python train.py --crop_scale_min=0.8 --horizontal_flip=false --encoder_norm_position="pre" --norm_pix_loss=false --decoder_layers=6 --init="torch_default" --lr_schedule="cosine"
Rows from block 2 of the encoder of a small masked image model, named by matrix and row number. Rows with one number belong to one neuron. Each number is 50 + 12 x the weight over its row's rms, rounded and kept within 0 to 99. All counts start at 0.
After each neuron's rows are labels from the 100 images, of 14848, where the neuron reaches its highest value: "responds to" is what is common among them. Only what is clearly more common there than usual is listed. The data: analogue clock faces.
# fc1: MLP up (encoder.blocks.2.mlp.fc1.weight, 1152x192), inputs 0-95
# fc2: MLP down (encoder.blocks.2.mlp.fc2.weight, 192x1152, transposed), outputs 0-95

fc1.600:54 61 67 49 46 53 65 52 36 25 29 43 46 53 60 45 53 48 47 43 67 47 47 49 57 54 36 41 39 26 56 75 41 36 57 53 42 50 75 45 66 46 68 58 52 57 43 58 52 48 57 61 69 45 74 51 50 56 54 77 64 46 38 30 34 31 38 54 53 48 34 69 51 61 37 44 68 53 37 38 39 49 72 45 64 39 55 47 61 29 67 38 76 64 41 37
fc2.600:64 56 48 47 58 49 54 30 43 60 57 50 56 50 53 43 31 47 49 61 56 52 44 48 67 44 49 60 60 47 48 50 26 50 52 58 45 66 41 63 30 50 51 63 47 45 80 46 56 61 53 46 51 68 39 62 74 64 53 20 50 38 69 49 62 34 41 39 62 37 44 21 59 45 40 23 31 65 44 74 39 32 53 53 74 42 81 47 36 46 45 42 38 51 60 48
responds to: square case

fc1.357:59 53 62 51 45 39 46 54 42 63 39 74 44 32 35 57 63 59 46 70 50 55 40 55 55 53 63 60 49 55 52 58 55 30 51 57 40 68 47 45 49 50 56 51 53 55 44 50 53 46 48 56 50 51 59 72 38 30 46 47 56 35 28 35 47 35 47 46 40 59 52 80 39 53 48 70 43 59 52 43 59 51 54 67 29 59 39 32 35 24 40 47 63 53 44 56
fc2.357:62 37 49 37 55 49 46 62 56 39 72 39 49 51 60 63 36 72 48 55 49 55 50 62 53 66 63 42 36 52 59 55 48 58 34 42 54 45 68 57 51 33 56 73 28 42 39 55 44 42 48 49 49 39 55 41 48 51 44 54 53 47 44 56 52 34 52 49 53 41 54 57 52 47 36 66 71 40 46 53 42 48 52 43 72 48 44 58 55 73 67 55 24 55 65 48
responds to: minute hand past 8; minutes: 40 to 44; hour 8

fc1.631:49 61 65 47 54 47 47 46 44 33 60 48 49 44 54 72 66 48 59 57 65 47 43 35 60 55 53 30 42 49 40 53 66 56 64 28 35 64 56 43 38 56 30 54 52 51 57 59 74 53 51 44 49 49 53 40 45 43 59 41 53 59 46 15 64 36 49 53 76 59 52 60 53 65 55 28 62 61 51 51 60 56 52 54 45 63 66 38 28 62 43 50 53 64 63 34
fc2.631:50 56 52 51 55 55 36 43 37 30 57 35 76 55 40 76 63 63 69 53 61 52 74 57 59 29 40 49 59 33 58 49 52 44 38 70 39 51 64 48 46 35 27 73 88 72 39 50 61 49 55 48 48 43 48 46 64 49 77 47 55 45 56 48 60 40 42 38 51 74 53 28 50 51 56 39 48 48 43 60 52 46 47 44 57 27 45 63 56 42 58 48 42 58 51 29
responds to: minute hand past 8; minutes: 40 to 44

fc1.656:37 30 55 61 50 63 52 60 37 43 43 40 60 52 31 53 42 38 41 68 62 43 58 36 64 73 51 68 53 47 49 58 57 59 69 74 66 33 45 50 73 64 51 50 48 40 56 50 39 43 44 57 62 47 80 58 53 44 41 38 51 51 59 49 74 45 46 46 68 33 29 58 65 48 53 50 55 53 56 44 48 69 40 61 58 24 45 38 42 37 66 38 38 38 56 77
fc2.656:42 65 54 47 40 54 52 37 71 47 35 46 52 59 44 60 59 48 45 33 49 47 48 57 46 51 75 63 32 57 47 51 47 44 50 61 36 47 40 56 35 54 69 66 33 42 39 46 41 30 41 56 55 60 39 39 46 44 58 57 54 51 49 85 64 31 58 55 32 62 34 30 66 41 48 37 63 34 43 44 60 54 39 58 40 55 43 65 59 41 81 47 49 42 42 30
responds to: hour 12

fc1.362:53 42 48 64 49 62 55 58 56 42 51 65 42 45 41 50 41 60 48 75 62 36 44 50 62 70 26 56 46 39 48 40 47 46 58 65 62 42 46 59 74 38 40 37 66 56 55 48 32 44 51 53 56 58 51 88 39 61 22 54 52 46 61 53 24 23 57 61 35 45 66 47 58 59 60 61 48 09 44 42 44 54 46 54 47 37 40 46 62 55 44 39 55 33 47 66
fc2.362:46 51 57 46 53 62 41 61 43 50 49 46 47 40 54 81 61 60 33 32 28 59 65 67 66 24 60 66 38 54 34 60 83 62 46 61 56 35 63 36 60 54 49 65 37 50 47 39 65 44 42 51 46 39 39 28 41 22 74 45 41 58 69 39 51 53 51 31 35 69 28 31 51 45 51 40 67 65 48 47 65 33 58 39 37 79 60 51 38 49 55 55 44 61 69 43
responds to: dots

fc1.110:48 43 47 47 47 54 55 47 55 56 53 56 43 58 41 50 42 37 54 62 60 37 61 18 56 45 47 72 48 55 38 56 48 27 47 49 64 47 25 48 25 48 63 35 68 50 69 68 36 64 50 59 50 58 58 52 51 38 36 50 49 52 43 78 60 60 66 43 68 47 45 37 64 43 35 55 33 38 38 60 32 55 57 65 56 28 58 47 42 48 38 49 44 51 39 43
fc2.110:63 60 42 67 47 51 52 78 48 24 54 44 44 39 47 50 54 58 53 29 72 48 48 73 45 67 65 39 47 31 45 52 53 63 45 48 37 63 63 35 60 55 26 46 34 50 45 36 49 42 48 45 53 47 33 41 46 52 67 54 57 62 45 34 44 25 75 57 39 55 58 63 50 49 49 38 64 52 50 51 44 22 36 47 26 63 44 26 30 62 56 50 78 49 59 54
responds to: second hand

fc1.373:29 53 49 58 44 57 27 79 44 61 38 46 58 45 17 28 45 40 45 41 62 40 54 55 75 57 50 43 62 53 46 58 38 56 35 58 57 43 64 58 45 55 70 29 62 69 48 46 48 42 56 70 50 19 61 53 17 28 56 62 62 59 37 68 54 53 61 65 35 54 33 42 65 49 52 54 62 56 65 70 36 56 58 52 46 54 40 42 26 50 40 19 59 55 20 39
fc2.373:58 45 38 43 51 47 46 53 38 71 62 52 47 47 58 65 57 62 54 58 61 56 43 39 49 42 48 45 68 60 55 44 52 40 49 62 30 63 41 54 23 50 37 59 38 70 70 54 35 36 47 55 55 48 40 37 38 60 58 78 45 42 32 40 68 31 58 41 68 48 61 52 41 51 58 68 63 63 68 31 29 75 63 55 51 62 53 57 28 40 65 55 33 62 29 64
responds to: second hand; dark face

fc1.618:47 33 47 52 47 64 49 52 48 49 44 45 42 44 64 51 37 54 37 30 43 44 31 49 58 55 42 59 74 39 34 69 55 55 41 32 47 43 59 50 56 61 28 70 49 64 34 44 50 49 58 54 43 54 68 65 50 49 59 62 47 57 51 26 50 75 20 59 44 39 17 51 62 34 49 12 64 26 65 45 49 52 47 44 68 80 63 30 44 57 49 35 33 54 64 57
fc2.618:52 61 42 36 57 58 62 54 49 72 31 32 61 58 34 27 62 67 58 54 51 50 40 45 55 32 60 51 56 79 70 56 47 31 64 46 64 53 42 54 51 40 50 47 27 38 13 57 78 56 58 55 40 51 44 53 33 42 55 51 66 56 34 55 55 53 29 45 48 42 56 54 50 37 60 73 29 58 57 46 47 38 22 59 52 35 32 69 42 49 60 41 63 53 53 31
responds to: square case

fc1.432:44 44 37 47 48 62 75 55 31 30 32 63 68 56 40 51 56 40 51 47 35 50 42 28 43 66 33 76 53 49 48 53 56 22 64 62 54 62 41 53 28 78 65 49 63 55 44 78 64 60 50 38 57 37 69 60 48 47 57 38 46 31 38 64 57 66 30 48 69 36 38 52 62 69 43 61 59 40 57 58 44 58 49 81 58 37 69 64 16 39 30 40 37 53 54 52
fc2.432:52 75 53 54 36 47 61 67 67 51 44 46 37 46 34 57 48 58 48 23 64 44 37 52 69 66 56 53 39 59 53 57 43 42 53 55 35 57 46 43 55 42 42 64 36 40 24 35 49 33 48 52 57 60 42 39 41 55 72 63 54 42 60 55 56 18 72 47 41 52 56 51 65 54 58 36 73 56 42 33 56 42 34 64 48 58 23 37 29 63 77 43 58 44 54 54
responds to: minute hand past 6; minutes: 30 to 34; hour 12

fc1.689:43 38 43 59 64 81 53 56 66 52 49 57 45 39 52 62 38 63 56 35 36 29 16 64 56 65 42 60 68 42 38 54 42 63 39 50 40 42 65 48 52 60 38 30 56 64 43 37 46 53 38 59 52 50 51 54 51 49 53 54 44 47 59 55 29 44 48 65 43 52 39 31 75 50 74 42 71 32 61 46 53 48 48 28 55 78 65 40 51 54 37 51 73 45 67 44
fc2.689:48 45 40 52 49 59 56 54 49 43 33 54 69 53 27 47 57 71 51 45 59 37 59 60 62 36 56 46 29 71 62 44 50 22 51 52 58 36 53 68 56 73 70 41 47 39 49 52 60 60 51 53 51 53 73 53 38 39 65 60 55 63 50 69 54 54 59 46 45 47 29 64 60 59 56 41 40 49 46 46 47 02 48 42 40 45 30 44 54 34 70 45 32 50 40 35
responds to: second hand

fc1.137:68 45 41 51 36 54 56 70 48 41 44 66 54 51 42 61 53 24 67 61 46 50 65 41 50 66 26 46 29 41 49 52 57 35 53 55 52 46 46 72 43 47 55 41 70 35 41 73 33 64 49 49 43 41 54 63 66 33 49 35 53 45 52 50 49 46 46 37 41 43 45 71 59 66 50 60 35 19 25 49 43 53 46 53 51 27 73 59 67 54 68 46 56 40 57 47
fc2.137:45 52 62 51 38 57 61 49 45 57 49 73 53 59 52 53 53 55 44 61 45 50 44 45 48 41 67 53 54 25 47 59 54 61 39 19 75 36 48 10 58 63 70 58 33 46 54 60 56 53 46 52 55 56 49 32 72 55 45 48 55 64 74 46 34 60 51 61 52 64 56 47 54 40 46 57 56 68 67 58 63 20 53 52 47 51 48 56 49 73 35 63 46 60 58 65
responds to: four ticks

fc1.329:45 52 51 49 68 57 51 49 52 42 38 59 53 52 54 30 21 65 53 37 40 38 37 26 50 50 39 43 57 47 57 47 25 20 61 56 54 50 61 64 45 60 38 56 77 56 68 44 68 56 48 31 61 54 40 73 57 51 45 46 38 30 61 58 74 38 38 55 50 52 71 57 53 52 45 32 36 47 48 44 62 50 58 61 63 42 63 59 37 53 45 56 51 50 41 41
fc2.329:47 49 51 42 53 56 28 49 49 46 44 37 54 38 50 69 66 53 51 47 54 46 34 49 61 63 53 39 56 26 54 54 57 73 68 60 33 37 41 41 82 43 50 38 58 76 40 53 37 46 56 62 51 50 66 62 60 44 46 44 43 52 58 63 49 53 43 40 50 40 34 34 61 59 87 61 67 53 54 61 43 38 53 40 59 76 37 50 63 39 51 55 61 41 54 40
responds to: dark face

fc1.531:42 66 65 39 41 43 37 63 33 51 34 36 43 43 51 31 63 44 63 46 42 65 60 55 77 55 59 22 59 43 52 59 56 64 54 60 59 41 32 73 46 46 45 49 40 47 69 60 55 34 60 60 58 46 47 40 35 51 50 42 56 53 60 33 68 32 60 76 40 70 45 55 34 41 48 45 61 64 32 44 56 68 67 46 42 57 36 53 56 52 60 43 49 48 43 42
fc2.531:41 42 47 58 46 51 64 56 51 34 33 49 41 65 58 35 39 33 44 24 43 48 53 58 35 50 35 34 42 15 45 54 32 58 58 55 50 43 44 49 68 60 59 41 32 38 20 73 39 45 56 53 46 33 53 73 40 53 74 51 51 47 58 42 37 47 51 57 58 32 66 52 64 50 62 53 50 54 50 40 58 86 65 39 60 35 39 42 52 35 65 49 70 55 61 26
responds to: square case

fc1.480:54 58 71 57 47 54 47 66 44 51 28 39 43 46 68 42 65 58 61 44 58 57 35 28 54 54 63 39 52 43 68 56 32 04 51 41 50 54 42 59 49 65 54 63 60 46 58 66 48 44 55 58 62 50 63 59 23 48 77 63 45 41 45 32 60 49 38 61 51 69 63 56 43 36 52 50 48 42 45 36 30 58 59 62 58 34 57 33 46 49 32 44 64 36 45 43
fc2.480:41 56 44 55 46 37 44 43 40 42 55 53 50 56 43 57 53 38 59 36 45 50 61 70 54 46 51 44 50 40 33 51 29 86 44 41 42 41 79 57 52 34 41 59 47 64 63 53 40 42 53 47 58 39 43 48 61 69 35 58 46 31 59 57 51 49 33 63 57 49 24 41 56 45 59 46 73 45 44 50 63 87 49 45 63 46 52 60 60 39 65 47 43 49 50 62
responds to: dark face

fc1.178:37 60 57 44 61 58 42 68 59 35 49 40 49 78 28 39 56 41 57 47 44 68 64 58 49 67 42 38 60 59 62 44 62 28 41 61 76 46 56 49 41 57 54 49 34 51 55 57 45 44 50 44 49 16 46 48 28 30 65 35 46 46 47 40 69 40 40 46 70 53 57 52 34 54 37 32 48 43 35 63 56 55 50 66 52 64 56 48 24 51 37 59 76 40 35 41
fc2.178:59 43 55 54 55 42 52 57 50 57 71 39 58 61 25 66 38 55 35 59 54 58 73 81 52 39 47 70 36 28 67 70 25 60 46 54 51 45 46 60 48 35 59 37 46 42 49 55 52 47 47 57 51 61 53 60 86 60 42 22 47 45 60 33 50 41 50 41 69 19 26 40 51 60 49 71 48 58 38 54 31 64 60 58 63 54 51 69 57 20 50 52 52 64 69 39
responds to: second hand

fc1.539:49 46 42 48 60 62 54 57 50 59 54 45 78 63 32 49 64 39 50 70 54 42 57 25 39 55 55 68 52 65 47 57 37 39 46 69 44 42 39 53 31 71 60 32 58 42 47 51 42 65 38 39 53 54 50 66 53 45 68 70 47 44 55 65 56 54 47 46 50 37 59 36 46 36 52 62 20 27 59 71 38 60 57 53 68 36 72 53 27 61 32 43 61 41 36 38
fc2.539:55 37 48 55 44 57 40 46 71 34 42 48 24 56 53 46 44 61 54 40 45 42 58 51 63 44 33 52 64 33 42 68 54 53 36 65 51 53 63 35 72 40 39 52 34 46 37 43 56 49 41 45 41 38 51 56 46 51 64 59 49 53 42 56 35 24 63 29 47 62 44 67 49 55 73 42 88 58 36 43 41 27 43 48 39 75 44 39 42 53 44 43 55 56 56 76
responds to: second hand

fc1.377:56 61 47 39 57 47 45 54 42 42 44 47 93 59 46 54 50 32 57 61 60 59 41 21 51 46 49 66 71 47 53 45 44 31 81 51 54 54 32 59 53 87 69 53 53 26 50 56 66 63 60 40 50 47 52 64 42 55 60 52 49 33 61 53 69 50 43 43 65 49 55 46 51 51 42 42 45 42 46 46 53 63 37 65 69 08 70 57 33 55 24 46 48 42 53 50
fc2.377:48 61 41 41 40 62 41 55 35 46 28 48 46 50 52 61 53 68 48 47 56 33 50 58 70 46 60 38 38 64 50 48 40 41 65 42 48 44 34 52 31 36 53 42 58 57 59 56 49 65 45 57 54 63 56 52 25 57 53 49 51 60 57 43 74 51 45 38 55 61 42 56 59 69 73 33 57 42 71 18 50 49 66 60 43 46 16 59 47 41 63 41 44 57 49 69
responds to: square case; dark face

fc1.400:26 40 38 55 29 71 31 76 42 71 45 36 53 59 19 63 46 59 49 35 59 29 68 52 85 66 52 42 75 60 52 50 54 62 31 55 62 32 53 62 40 59 56 29 54 59 49 70 41 34 48 54 47 43 64 44 27 45 75 54 48 46 60 59 36 35 70 39 43 45 50 47 59 58 32 58 46 60 44 71 37 53 65 45 61 65 62 64 39 53 24 21 51 51 38 38
fc2.400:60 54 44 41 50 53 40 53 38 39 54 38 40 51 41 46 68 47 55 70 49 49 72 43 38 42 52 21 40 55 39 55 42 40 39 85 37 74 48 53 40 47 48 56 46 50 61 51 41 58 45 57 51 39 56 80 58 53 54 63 57 42 52 52 51 45 44 57 63 47 42 45 50 41 53 44 53 47 45 45 25 44 48 51 39 68 75 32 47 45 36 55 70 42 43 44
responds to: second hand

fc1.325:34 38 45 45 43 49 38 56 56 54 52 59 40 64 41 28 38 51 40 49 51 69 27 57 56 57 40 70 66 47 69 44 52 45 48 38 57 40 50 51 86 72 66 46 25 44 66 60 51 57 56 51 43 34 46 58 22 33 59 55 56 37 48 65 72 18 44 55 65 47 66 40 52 37 50 35 46 45 73 48 64 54 73 65 45 57 53 50 35 76 40 52 41 35 35 72
fc2.325:49 47 33 50 41 61 73 24 39 62 44 46 51 50 70 53 51 51 39 52 64 55 50 52 44 31 59 47 61 65 58 43 54 54 68 33 56 67 47 61 30 45 18 42 69 30 41 48 52 45 54 55 46 47 32 59 56 38 94 27 59 43 55 55 53 50 32 27 45 63 62 65 51 49 61 42 63 48 55 51 56 60 60 34 41 43 34 36 52 45 62 47 67 50 86 32
responds to: dark face; minute hand past 6; minutes: 30 to 34

fc1.66:50 35 40 38 47 61 35 54 42 52 34 37 40 50 53 50 38 67 22 43 29 37 51 51 51 53 49 44 39 71 34 44 45 18 46 48 66 54 40 57 28 58 52 56 37 48 52 75 67 62 40 48 59 47 65 64 47 52 47 45 57 42 49 55 59 48 61 39 53 55 58 85 48 56 36 63 47 46 52 61 36 56 66 62 50 46 72 50 49 74 46 56 26 54 39 56
fc2.66:39 39 52 50 44 62 54 62 33 59 61 37 45 58 52 50 45 28 58 47 56 41 45 66 42 23 66 57 44 53 55 46 70 66 61 50 39 58 60 38 62 38 34 69 30 70 59 55 33 56 47 41 49 35 50 47 44 53 42 65 52 37 56 32 43 46 33 55 42 40 59 37 44 47 60 48 52 72 33 71 68 54 30 31 61 59 37 33 55 49 63 54 68 56 50 27
responds to: minute hand past 8; minutes: 40 to 44

fc1.304:44 35 48 40 31 38 39 37 59 55 47 34 63 62 30 57 30 38 51 37 45 51 60 49 62 53 31 63 33 41 58 78 40 52 42 44 49 32 58 57 40 48 63 43 56 69 28 52 52 60 71 65 67 57 52 68 52 44 44 59 69 49 42 54 43 47 54 39 35 23 29 67 43 51 37 50 74 47 64 62 49 56 68 48 57 53 52 32 60 54 62 48 56 43 56 41
fc2.304:32 64 64 63 48 43 47 39 58 48 58 33 44 51 74 55 77 52 41 49 55 55 28 30 43 44 57 53 66 64 50 43 60 51 65 46 41 65 30 38 57 51 24 50 58 51 71 51 52 39 56 54 47 41 52 42 30 39 45 41 52 50 40 43 63 58 49 43 66 55 70 29 44 51 63 46 48 55 51 33 36 80 45 61 49 50 45 47 45 55 15 54 43 41 36 68
responds to: numerals

fc1.14:32 73 43 48 54 48 35 78 67 61 41 40 50 56 32 36 60 53 31 52 46 53 65 59 45 53 61 48 63 65 43 50 44 34 43 45 74 27 40 48 23 55 55 55 49 49 40 34 44 28 47 54 58 36 44 45 31 36 55 54 42 48 47 52 39 33 58 48 53 63 52 60 50 40 50 54 45 62 68 59 62 59 41 72 49 46 38 37 28 57 34 35 45 53 23 69
fc2.14:51 49 36 46 50 47 45 56 41 48 27 75 72 29 54 51 37 75 48 59 59 58 46 62 72 47 58 33 56 57 69 74 44 51 40 61 35 50 62 52 40 39 41 58 40 54 51 63 51 44 42 50 51 48 54 47 45 55 52 43 49 48 60 68 53 49 62 35 51 37 43 69 60 54 48 54 64 46 46 44 30 25 77 42 69 57 47 65 53 43 63 43 44 42 48 59
responds to: dark face

fc1.355:44 40 42 19 57 52 55 62 45 45 39 72 66 55 39 40 44 21 45 61 37 42 41 62 64 70 20 64 40 40 54 44 56 42 57 59 57 61 43 56 37 60 52 54 38 45 58 54 59 55 59 43 41 41 44 48 30 36 47 19 41 29 64 29 44 43 15 24 57 48 43 61 36 64 50 55 46 45 36 60 62 60 53 54 49 38 54 63 29 51 54 55 45 51 42 40
fc2.355:50 60 52 54 47 54 43 46 64 42 61 63 39 61 36 60 44 59 42 27 52 45 36 53 58 66 38 42 56 75 42 47 39 44 38 68 35 54 32 58 70 53 47 77 61 58 36 24 50 49 55 40 38 53 38 60 50 63 47 49 46 35 50 63 38 46 49 43 12 47 66 49 61 48 43 28 53 44 38 53 37 50 43 50 33 72 41 50 43 47 36 50 59 54 67 68
responds to: minute hand past 6; minutes: 30 to 34; minute hand past 7; minutes: 35 to 39

fc1.525:57 51 49 46 59 56 48 62 66 33 59 46 77 55 38 54 54 64 43 70 35 48 63 31 56 59 48 40 42 70 50 46 39 47 38 45 44 37 51 49 44 74 54 40 69 46 35 37 52 53 53 47 51 49 56 53 43 35 37 40 39 48 31 75 33 30 46 52 60 51 44 42 58 65 40 30 64 31 67 88 32 66 43 53 44 47 52 25 34 43 52 57 57 38 32 48
fc2.525:64 57 14 49 41 44 70 53 67 52 70 40 32 47 59 41 48 34 52 43 57 54 60 62 51 38 58 62 39 53 50 50 38 46 34 52 49 42 41 58 29 48 49 61 38 49 54 50 42 51 49 56 49 77 73 56 57 57 45 56 41 46 58 41 68 52 66 54 64 54 35 56 47 43 42 47 35 55 47 39 35 41 46 54 65 56 32 56 53 49 41 44 27 50 54 52
responds to: second hand; dark face

fc1.202:55 56 49 42 39 45 52 46 62 43 57 67 56 59 39 58 39 42 60 66 66 39 45 14 53 60 49 56 48 52 35 46 42 17 53 59 52 47 50 50 26 63 67 57 52 36 63 59 59 80 68 61 50 43 55 54 38 37 41 53 64 55 39 65 62 56 51 31 62 51 54 38 60 47 43 40 33 40 27 36 44 52 53 54 55 24 60 50 28 45 28 50 45 54 51 58
fc2.202:37 50 45 64 52 49 53 75 32 37 55 40 37 46 54 55 56 56 34 24 55 54 47 73 43 60 61 47 55 40 53 51 47 67 41 47 34 56 39 47 69 48 25 51 47 57 48 28 46 28 49 40 44 52 31 49 59 49 75 51 50 47 62 28 41 41 61 62 26 32 61 60 54 47 50 37 63 49 72 59 50 40 45 48 40 64 41 39 48 66 58 54 70 43 67 40
responds to: four ticks

fc1.298:42 57 38 49 49 56 30 61 67 61 37 40 52 46 54 59 36 45 21 51 51 56 63 57 61 48 41 51 38 33 47 62 62 66 44 67 54 29 51 59 45 58 67 54 32 55 55 47 49 46 79 55 64 46 63 44 33 53 51 46 61 59 52 56 19 49 46 50 56 52 21 35 61 34 52 50 46 46 52 62 35 64 48 58 44 33 44 41 52 33 58 42 43 58 40 46
fc2.298:62 53 34 45 46 46 34 45 44 49 49 67 37 37 41 42 56 43 49 62 66 49 43 59 51 34 72 38 60 56 50 45 65 26 45 34 44 66 45 52 45 45 49 38 70 56 80 64 57 47 61 57 51 68 45 42 65 62 34 49 53 60 62 65 74 32 54 61 50 40 53 53 58 53 43 50 56 56 47 70 55 59 74 52 84 52 53 34 55 76 50 53 23 49 65 75
responds to: square case

fc1.209:47 42 55 58 56 50 65 30 39 50 50 52 80 63 51 62 59 24 43 57 58 61 58 31 33 61 51 70 61 67 44 54 58 48 70 49 33 44 54 41 55 89 47 53 45 37 46 36 49 54 48 46 47 43 49 42 40 49 52 54 58 39 54 48 49 46 36 58 66 58 52 43 69 64 57 26 53 38 45 48 60 49 39 58 41 43 60 43 28 50 48 50 59 42 60 61
fc2.209:40 55 41 51 47 54 62 41 50 28 51 28 73 49 45 50 66 42 38 63 58 54 44 32 30 56 48 54 60 66 48 50 45 58 45 52 45 48 51 55 46 62 50 53 25 40 46 45 47 61 55 56 52 34 50 43 47 46 59 67 59 52 29 24 51 52 52 46 62 70 49 04 59 41 68 57 62 50 54 37 51 47 51 61 46 49 34 55 38 63 61 48 37 40 39 74
responds to: hour 12

fc1.218:00 53 51 27 30 36 27 46 50 49 57 38 41 52 27 39 48 37 65 49 66 54 59 56 63 50 59 42 57 46 71 57 62 69 51 46 56 48 53 67 50 46 45 35 57 46 48 75 48 39 64 68 62 43 47 41 47 47 38 50 58 38 50 43 53 36 60 49 46 54 48 49 27 41 34 41 50 52 65 56 66 64 63 57 49 51 55 61 51 41 53 39 63 46 31 56
fc2.218:60 56 32 46 37 33 56 40 63 47 36 56 54 47 67 55 50 49 66 60 71 44 39 30 47 48 45 33 56 56 43 64 51 13 46 62 65 60 41 47 52 55 64 67 58 55 59 48 60 55 71 51 53 67 68 40 54 46 54 37 64 32 58 60 54 40 45 45 42 56 30 40 56 51 30 44 63 64 20 54 43 26 66 53 71 46 27 31 58 38 62 46 25 58 47 44
responds to: square case

fc1.333:52 50 57 50 55 46 56 70 56 62 47 43 66 49 51 31 49 53 32 28 58 48 41 39 48 56 21 42 57 49 56 46 44 48 74 53 42 52 64 53 76 59 57 55 48 75 34 48 53 52 49 40 54 50 53 58 17 47 59 31 49 60 53 32 38 57 47 35 45 23 59 56 49 63 61 48 42 65 56 48 57 53 51 46 38 53 69 59 35 46 41 65 43 28 30 63
fc2.333:71 58 46 54 54 41 36 43 51 43 55 45 53 43 43 46 57 31 64 66 53 40 52 41 39 53 50 50 76 64 31 50 40 34 58 37 52 61 44 38 34 52 26 50 63 75 44 67 34 55 55 48 55 42 44 49 56 56 31 46 43 38 61 82 68 44 59 65 72 65 54 26 41 58 29 58 37 35 46 59 35 96 61 63 54 62 43 48 23 45 25 58 50 54 50 52
responds to: dark face

fc1.398:57 34 60 50 52 61 43 42 54 39 59 38 55 48 44 44 37 56 55 56 64 42 33 59 54 61 48 51 62 37 43 51 56 61 46 72 51 29 38 46 66 57 24 74 65 23 56 37 39 58 62 46 68 55 64 71 35 47 39 32 48 58 58 41 26 41 44 39 53 39 28 64 65 51 55 29 21 41 25 55 39 55 38 54 53 63 25 45 51 57 46 56 53 23 54 52
fc2.398:55 73 55 43 48 53 56 62 63 55 43 54 43 50 36 71 79 67 48 49 32 46 36 38 50 45 59 30 37 57 51 51 57 51 41 38 63 50 40 52 59 45 63 33 42 49 41 39 47 47 52 55 47 58 43 32 42 43 45 39 46 53 38 46 73 53 54 54 40 57 39 34 48 48 59 69 62 65 64 28 43 15 57 54 39 44 59 63 60 44 79 42 65 69 48 48
responds to: hour 12

fc1.38:63 66 65 39 48 41 45 49 53 59 51 47 66 36 66 30 80 57 43 49 53 46 47 50 50 55 60 44 52 63 68 50 65 66 41 40 45 56 40 67 59 49 40 36 35 40 51 56 79 60 58 56 56 59 44 48 48 47 47 32 57 56 45 13 67 39 39 45 53 54 52 56 45 57 42 56 40 56 26 55 55 58 60 49 32 66 53 48 48 63 59 55 56 40 39 61
fc2.38:46 43 53 66 54 45 48 58 51 37 56 43 12 59 48 56 59 44 51 57 71 55 64 56 68 71 70 31 45 34 56 54 47 53 70 47 51 45 60 44 51 41 45 50 28 55 45 69 37 40 30 40 44 38 39 56 54 37 57 39 40 56 54 45 35 32 65 68 71 81 47 58 41 60 46 44 68 66 33 48 63 57 59 62 50 51 51 36 48 51 72 56 59 40 61 54
responds to: square case

fc1.453:53 53 66 47 60 65 56 61 34 46 44 44 49 49 30 45 50 54 62 64 44 53 75 50 52 57 31 34 45 62 47 62 52 49 35 21 39 54 45 71 71 55 59 32 46 40 21 55 40 32 46 45 48 57 46 78 56 49 54 57 66 54 36 58 42 28 58 41 44 49 41 76 54 46 40 56 24 48 72 77 53 70 60 47 29 45 55 44 54 61 38 54 49 39 53 54
fc2.453:42 59 58 50 54 50 59 30 32 54 49 71 48 40 47 63 59 67 51 53 65 55 35 64 54 30 46 52 48 44 74 49 63 47 58 72 44 53 47 27 24 64 58 68 32 58 45 60 46 60 51 51 59 45 44 39 51 55 43 67 59 26 48 37 39 55 33 41 24 61 42 43 46 51 88 53 59 26 51 32 73 53 46 52 38 68 42 53 35 32 57 51 47 64 25 68
responds to: numerals